A small self-supervised image encoder, trained from scratch: activation silu, depths [2, 4, 2].
Rows from expert 6 of block 5, named by matrix and row number. Rows with one number belong to one neuron. Each number is 128 + 24 x the weight over its row's rms, rounded and kept within 0 to 255. All counts start at 0. Numbers have three digits each. After the name is the row's rms in percent of the matrix's.
# up: expert up (model.blocks.5.mlp.up, 8x128x128), inputs 64-127
# down: expert down (model.blocks.5.mlp.down, 8x128x128, transposed), outputs 64-127
up.19 088:154118151151139131178108197091153131094090110161134145127130131153096113146146137118096181139158126158092143132158136141131103100141160128149103118152104095113096087119137144080119149151098108
down.19 088:113173186175083149124108105125110133137058164161134150142148129112150157124088112116110090090160094114133129113146147135127157103121127128084111169122137116126157112167128100143166138108144119
up.20 094:146176150127116115089140092129132117135108153141127151158106131052101131136140122097133172087160129144136127115119130139166066122129115117097155142107150117177103130123143125142131137109079101
down.20 090:111124107135190138159124111055115126099117158156143133095123125168125089170157124180122124137177133151103120150134163135131125153130126128127085129101122149112148160117107142125144081105126149
up.21 109:126107155162075104139135130155122104157163130125174116146144119096144142115097131103135100133113107145110186149168118106137119134153138139132179102149128143106134109112092119149096124100117154
down.21 094:157123107140139077136134101142134105137143128097120106122151154167158104133074112167146145120105175110101106104129091147095095151123144113128126150107140176110132113141128124093161166102132106
up.22 079:131097127156174083138099104152150145105154150100076111135201166123164111091090139169127116143158159154172131156144148102116117114089141128148069117114088126116150078129127116139143137129130116
down.22 081:098122093114099124139170161118090144155124083165084166131121124103129146146113129086087097093100155118126121117139103181145159136109148108110109143163142113110116145122125139155132111127146118
up.23 088:100157119104138155077135154157147084164130152090126116110129153163138151132135119084112125165141109122117089071118096109117115131138157129099153120181132134121168119124130132117112112108136175
down.23 086:130132112116120125133160096125122086154178112116126131145149136105127082151132105096137120115101130093163139132135105136140114162132135108131118156104137117126108154166100140109148138172085173
up.24 110:131133117117142121104106108159133156141132136099133120121126125118131128097076149092101135125154123081162132183122159140184147129101167071116114154175139103138178101142146104123100218131112156
down.24 097:133116140147142135158101139113121084145114105167110128152073123097165134130196110132170094112119165153077127119139136072092074150162108155125142106113143118116079153128091119155160097174130129
up.25 106:090099110107123133143117157132118109135102134134161139155106144092135138152103122155120116151136160167119159116135148087108125176085128097123139121206153116117140092097154097132156118117116155
down.25 093:172153106172098115101109123136148114109144148141158129109161093111114161140103095183142171132102148140140085133150098145146107124126134143138135141113140153142111103096127138148096094145121084
up.26 097:130146150161129173101133123121152129096155132154137124151168130154104122141205086128117136102110152127084130115132176116129165086133142126128119111109141120153154155107154133149132163106140079
down.26 096:152156132129091116132119142093109108087120159142128109107094117171127134124138151133135165136116131129131121142108104120155065118137103123110146135138133106111116100110130127122138117100132120
up.27 084:143146123157137104127123131092121139117088124106144156146150123119104160136129121135143132156119167091100123163124134155119110106109145135116137151145117144139092174119125145154113133147136095
down.27 093:093152079143153131122144105152127093141163112126124160128101140163108060126109098156129117092109136145163108129130124091116143095145138129135117134122114151140139142175161122141144152112104174
up.28 087:129125139155149164110104106122086144122181145134118086152120130115122162153149174147116128124138125143090109124132150132086167154149127111113085106154130084121077107119146172139086148169105137
down.28 084:170157107158087131093135137177148118097164100158126137103162110103138141100112157119126098124147081082132125119133121139154125128146093149101122162105178154135120111152122070132125144112192122
up.29 086:147101103133150117121142126126154117148091123143193130101086107107135182101173088108146115148116150125117119149128133154132104100107117142102120111173149143119111153103107126147149101082146139
down.29 088:147134129115138142123125096114145162133122147134067096114104166153117082130137139133135158130119075137134108119146149112073150130115151110145136138049121095161147164100138139092156132187121131
up.30 090:113134131121161115155135125142151116087116131127116117154116080169166167141125106113141102145120162131098160172112081148131130136120148131117077150153142137184138119132116124143087121136160138
down.30 090:125131167136126112129113120158132142120198109108172130130138111148095132134132094103158112152145120104118099104160143117095123156140122133153116121096150113136134101124148145142155177114114081
up.31 103:082170102127117119114137121141150094133099148120166093149129153131146110119121131150131142169085119094142141093091093157113105141118163108152118133177163141127135109120173090104162134144121107
down.31 127:129136198132147138140103128118176132120117141095135115094097148125119153163141133154153127131095125134147109169139142142137114139121125120106122109110082117098116149123110134100133120110200059
up.32 085:088163153154119134149084096146147138135151174141150114129137077129114168133109102141136075079120125107117086131097123122166151124134100101128086142127173111149151110139081088125161186157093106
down.32 086:135086154075109126141131140073128108152133111156132123127142120121133107138121118101150123156115116165185184099132172098138127162134105154113129125096134139082144094128161163122151143107162124
up.33 094:117095135138126133133154139143132140101114150111117125081132112133110164124122064142115164142110115095129132107084161128086083113109144150139104149141167121123171156097123125087078164137115144
down.33 091:154139120111094117152143111171125160090152068158098101153138161121135153153126139122118141169105104141132108112114136146153169105184115135088155168121141116101115078111113139152130116087152128
up.34 121:134126119150124131076149118103133137108159079157162171123178139153117136121112151098139138124104100110116126142127132077126151119119116124116159106122160175156081097113102120180136115115108159
down.34 109:137125129111156109124092119092111132132141179152105146125083113140132115157171138111132117136167110137139128141084153123165099107126113139084164134086102124150119185152082156110108115133123131
up.35 117:134126141106149138145156102130167183133145070089101122132105136106115098133121123101147131134110157156128110127150125117134148120179120103095147128114107125154117118139148091111180112139158170
down.35 114:177096141141148141128121151132129125146118165152117124097118128125131184122103094115158123157206123123154107090115138154107118141146090106120138135150126121134111124071162144097184150117135099
up.36 090:092129093126155108171103191129136142137113133075134130131104137154124103152136154115138134181126139091165119125150125123160138123091104093162108101091133125108147103082127116107076162167148115
down.36 088:140123122105097124149142076120116110118120134105103129146125122150141133111126137128094117118163164165083147154131096125147118137095132120076127126082108123105155121119125109168176106137108154
up.37 089:137131104109142133154119147099095123120119127106110142124147112123126127120108092138113142136139143172131189110127122126134107141127139141146113117109076144067122099131126111083183128152139112
down.37 091:077145117135144141107114134148173153156096134168126144135115164125121088109138145117112139094146095082123137118143111103144166116102113139083137127166149114186141176173121142183093165116100094
up.38 091:119138156117159132161164130144106132146112128132116117144143160170098114111119090106084147128144101152098105130116125121174135090129076119159138115142154115125082099115128129141092125142154134
down.38 109:168177123106121156096102110121119125118119107118152142129126127139185117111140127160105074157103113136155115136148102105125137176122052121095129119153131142162128130149118127127156127077149100
up.39 084:148116136084135108130132191103083081082134160169126124141126090131130125104130117138124146128120063114133113098146184124115118138094119105126156155140131134157144143151113143108145145136077162
down.39 086:142144115150119102120110084127121130118107102128136143117099138122100131115138101176144128113113096121170132163111154154191111104132150164084136139168114109098093113134093137106130130103174110
up.40 086:152093107094115142078164147138120126116092119150125131117131105111114156128153097095136138100104165174109118105123118165138104157088083121115186122101117153152109155142119155157131102152149130
down.40 082:096157138149147124141105141100197155130157188122112152094067130162113099140156146160149153142136127135098124149176122126126114153137106129116091120119074134125132141119079104096125124115088120
up.41 118:121116102077162119122121182114130129142117125116110109097111174086143096153177118129152090125141116132152132125149128146116137124115175143132111155085109179144112091174117138092106116143155111
down.41 117:154136133161129139107133131099114127105113136142155162114177090120131185111150127125123135166135110161132160110105113092101105124138162113129104117098115178116149144154144113121136131120151150
up.42 100:114122137124157137159098110147099081191116128105102130108143133119108087144112118136147153108144155125143130149075127101121151125111102150119096114174156117114165153153180126150094105110105116
down.42 093:141111128113087141131165112154151167084124148122096147123158141148101122124111144078154127123114124129105128135137156138176067118109110131151097107113143129153099119109122110104146132124152132
up.43 081:101122149092164123092167137098143119173124150139136110064113113108148124111097131121125133150119130131076099107115160146122102122153132120111118145153091172112188129160126151132153163156145106
down.43 088:131143108135132158114118108120120154143159105124134170128109181154128093117146172082122116122107176100133156096137124115128153182113174194136152086096154077146098122139140132161086098100103151
up.44 131:128141121076161079142149140104149121131151101115136057117121131131092132120107149096105098128072099145113132133092142096142179085157156152118118111117142146165146126108083096124145149142105138
down.44 103:120135135150119147113153190142112092127111141075112089160145169107120155108141122142114150112122146083152099138136128159101177145126091145141102150110091118168124103112132142119125150150137141
up.45 086:115120141118109127151127174159127124136172153097090127127108161144089121116119124146122083118105137119108081119115174123168165101117110152140110091138110141068125103156162120146116125089113117
down.45 089:123147144110137085117134111140107126103114135112120167166106130098116143130124172112128115130124140111151170089125125080090114103142113131163151102125111120153139164126147116130100160127147158
up.46 109:166094061110176152160103151156093095113121108141070126104091162078114140101131136107116109136124161141124133121104161147128136142138133087141112114132102105099156151146121107139115132105128140
down.46 118:086148158128152113151147093161157159137139129132097148094119145141130123138158110119130122154133093159132083128146128142145101150130098143121128111105090125113158137092114150067109114117182122
up.47 107:110132133133142171111087116150130116145148155147108112129139166129105113088168167123133174140143168145143113119145157084143107134166095115174142145135126150133134096123135140108118130071152087
down.47 101:124178144094117106133125098105141123156145156092113152129161150146102175172093094118112132103127129139158161146117101131184121120085110135108134124158158124111109172116119134137126102131097139
up.48 119:125124168123159140121107134163099156133135123131116107138151152130106161119132158139116139153119135089112105108125099116124140095098127100154141087127117115115148114140100142092123087165094136
down.48 139:051078165126133116134107147131093122124109150158128126159166172084116115119134153083149127137123153096117125157147123113133133122122168106143143139099167148103100165123124130124128118118093146
up.49 092:137131081137137138149123108129107101130115181116109120177159123165114144101127147133145144152139130143126169132121146133121124140123115122203073177111140120079176128111170123113143147113094135
down.49 091:143179156112160101111109145108148134166160108128130145138088105136096129135106104109119093111145119122164118113140114132127103083161107132102181101151131113173136139133142151100107120114140110
up.50 126:082064136092153115109136178127084124114121093146121115140131145110160121138165161140117086160155150120105113152169116134134151131114166125139102142135122122174130110154157126105090145121114118
down.50 125:122150113139153147142104108139085136111132133148146124136175099104160130083127192140112092148114131162129127119152108075108120117163157141172146154077085114138175149166127091074112123188159142
up.51 098:095143118111150063135119095147112117145101130194129158126136157107146165106114101106084135146136107100102149105106120125130136153126100153131092146108158121133161136128128118145148104127133132
down.51 093:114174126109139154127113120131153162138164105097172141151132133105130106175108123126107082083146156161145112141149122080126147156094131111154118111100145130123086093140160149186114117127122119
up.52 094:098127140206093123118143108157115137163144089134160175110121150154111143147114121093123136159105077064170130108138091116073116105142136138169138110115127102129165137080115111147155114162107133
down.52 089:090133146129163106155150084130100097130142107112126149178132127156116074093083188116132125110109116185095126111160107120150150115132140122099169138111140156130133111165122125123116131134156149
up.53 092:130117100152121155143110135154185132129115143153120125148127123121136120103154136103086140154123158120105100117138125103137092092137142135172169103139117139086128098116098108128101165141128051
down.53 092:125109139096119129124122106108114095123190167112099156138161129122149123177119165132119109113175121115116183110116120145132140149074146128118120187107134113134111117133174155169157092159139154
up.54 075:128119123112188131088103131156121090157108097125094147141152119146161117144123098078125162133085109148136162142129113124118149150156126133139187136094192144143071124121129105121128103105160125
down.54 080:134113147107094166130111082147130127141119159084115116108102118100128144104127104114160136135128146128141085126173140149127125140120149154120086134165092124117196118174106148157118154124143129
up.55 149:114111108164120127154117126136107078125161141112122103139094139091148147147122112141122107150111128169101153135134112150086141125143144161151102076102152107096133178147171127146135100093108158
down.55 106:136132095110174128124120123125088144143145126155106129152094110114088128093129131086127112127160149102130116134107127079170083135139099099128156159123122107142076114165113174153082141145130131
up.56 106:130122092078160063147133114123152135173151127137109113145147104139170120147071109117107142158106110100130138128160118128142112141148148149123134109140119130142154147123121135168100087078091140
down.56 106:094140115204085162141090114098127126150122154098124135138135152107157098123131108120146121119166159143097104103117137142102117094109164090174086123090147126132122117129131115102118160136126138
up.57 094:135149200119130101131114085134137125138148098152129130148139100124151173089129124105084120107091146128088181136135112126116083118135087177156098129109130127131134106129155149139134141162115120
down.57 093:110109137107153179124113154086125145125130133142172127116123147161113164130131098143148131138156110132169144113146160056122116107120099086111154122137140131147084106094124128100073163152149166
up.58 113:167088137108139135152156154134185091187167113135128115164154128113153126153086081124111160154136148097160118134101059097124095130094094100098124097106122091116131107148093122107148151088122154
down.58 125:156049136128135174163128130117156137126151091124117142174070200173133148145143128165133116135087113093161158143153086131158101133153169104135158129150151101108120118155105142102154175121124108
up.59 123:135131089131097107144148123183119147134145113126107145151143110149146066121127117107080127109114120168134134127117109120078147127124160113144076124090133155123161126074163126104162161119086152
down.59 098:119151142123081118105139134103144104129128120131158103144122170151164083155103132180133160139089103109119097109093129134100174123104137131107139127139106139143148110114131071122152124146170107
up.60 097:164133149126127136113147109173126072140114127058094081165097115091121146139137121110136136114137133166140157145125155132138113141097163152149121102140080117152136151160173138096109123116088114
down.60 089:110082126103141132116122113062115146145148150117102158102140141140111160119132127140133130148121137084115147155124151106099130126140127136141126129132092169101083128121090126166130128117140136
up.61 090:078093074132139115089163158094108121125084104132134178124086113155083144116101167093108139142147171135146138116115108113143143137102112156133151097145116117172133116169139114124166110127088154
down.61 078:158134088108134157144148106085172125119138121214137137151139107103081134126106119129145114122140159109117117140121126155159136096095120096085130115136133147152110118105103169099112143146183085
up.62 086:158106145164148106149104115124093117155127129164154100149120140122134118118109147137111136125122080143147183179142138142147152126149133126176134107151142107091127133105136136146140148134095162
down.62 083:097148157069131116105099131149162125124106118114172125111157135129123129100138103145132122125131128111102113136090138084095110136096104143124140141179118148168106085123108126150148109130142089
up.63 092:164142127142138136132163153140106150133101120155161144161115143140112159151102127159094113138096158133095116114076120156149132129113130108104108124094114063136160152139117114133175109126138070
down.63 102:142118126098138126166097143089159131135103146180184128131148144146136144148131116142139120136138176129149150151142126106100088103108110081125118138123142146147101114088154135062101124090125099
up.64 091:094123163133120120154144140128111138133120118111125141129109122102111119152168135154127136108155097158156149176122172127130145120106135104141136134141107132093196144114064098151151106152113136
down.64 083:159122095158079124151096156136149126116107143131105110144113151123132115169094141171144123147093103109117134145117142164155108121143132150106148128139159146137131141126115113123126079156123095
up.65 102:071094164127147130152122139136111136126152130163157134149126097142098093128137156145114084130150143123106117136108131142095047132128180167158168131156085122143129161159136103097142114124130113
down.65 129:118099118142122145153155170121152085106114124177110166184102126137100093114126126125121132116099094130110154186164131156109142093106166085160104142145111081129144117150115149120118166111112124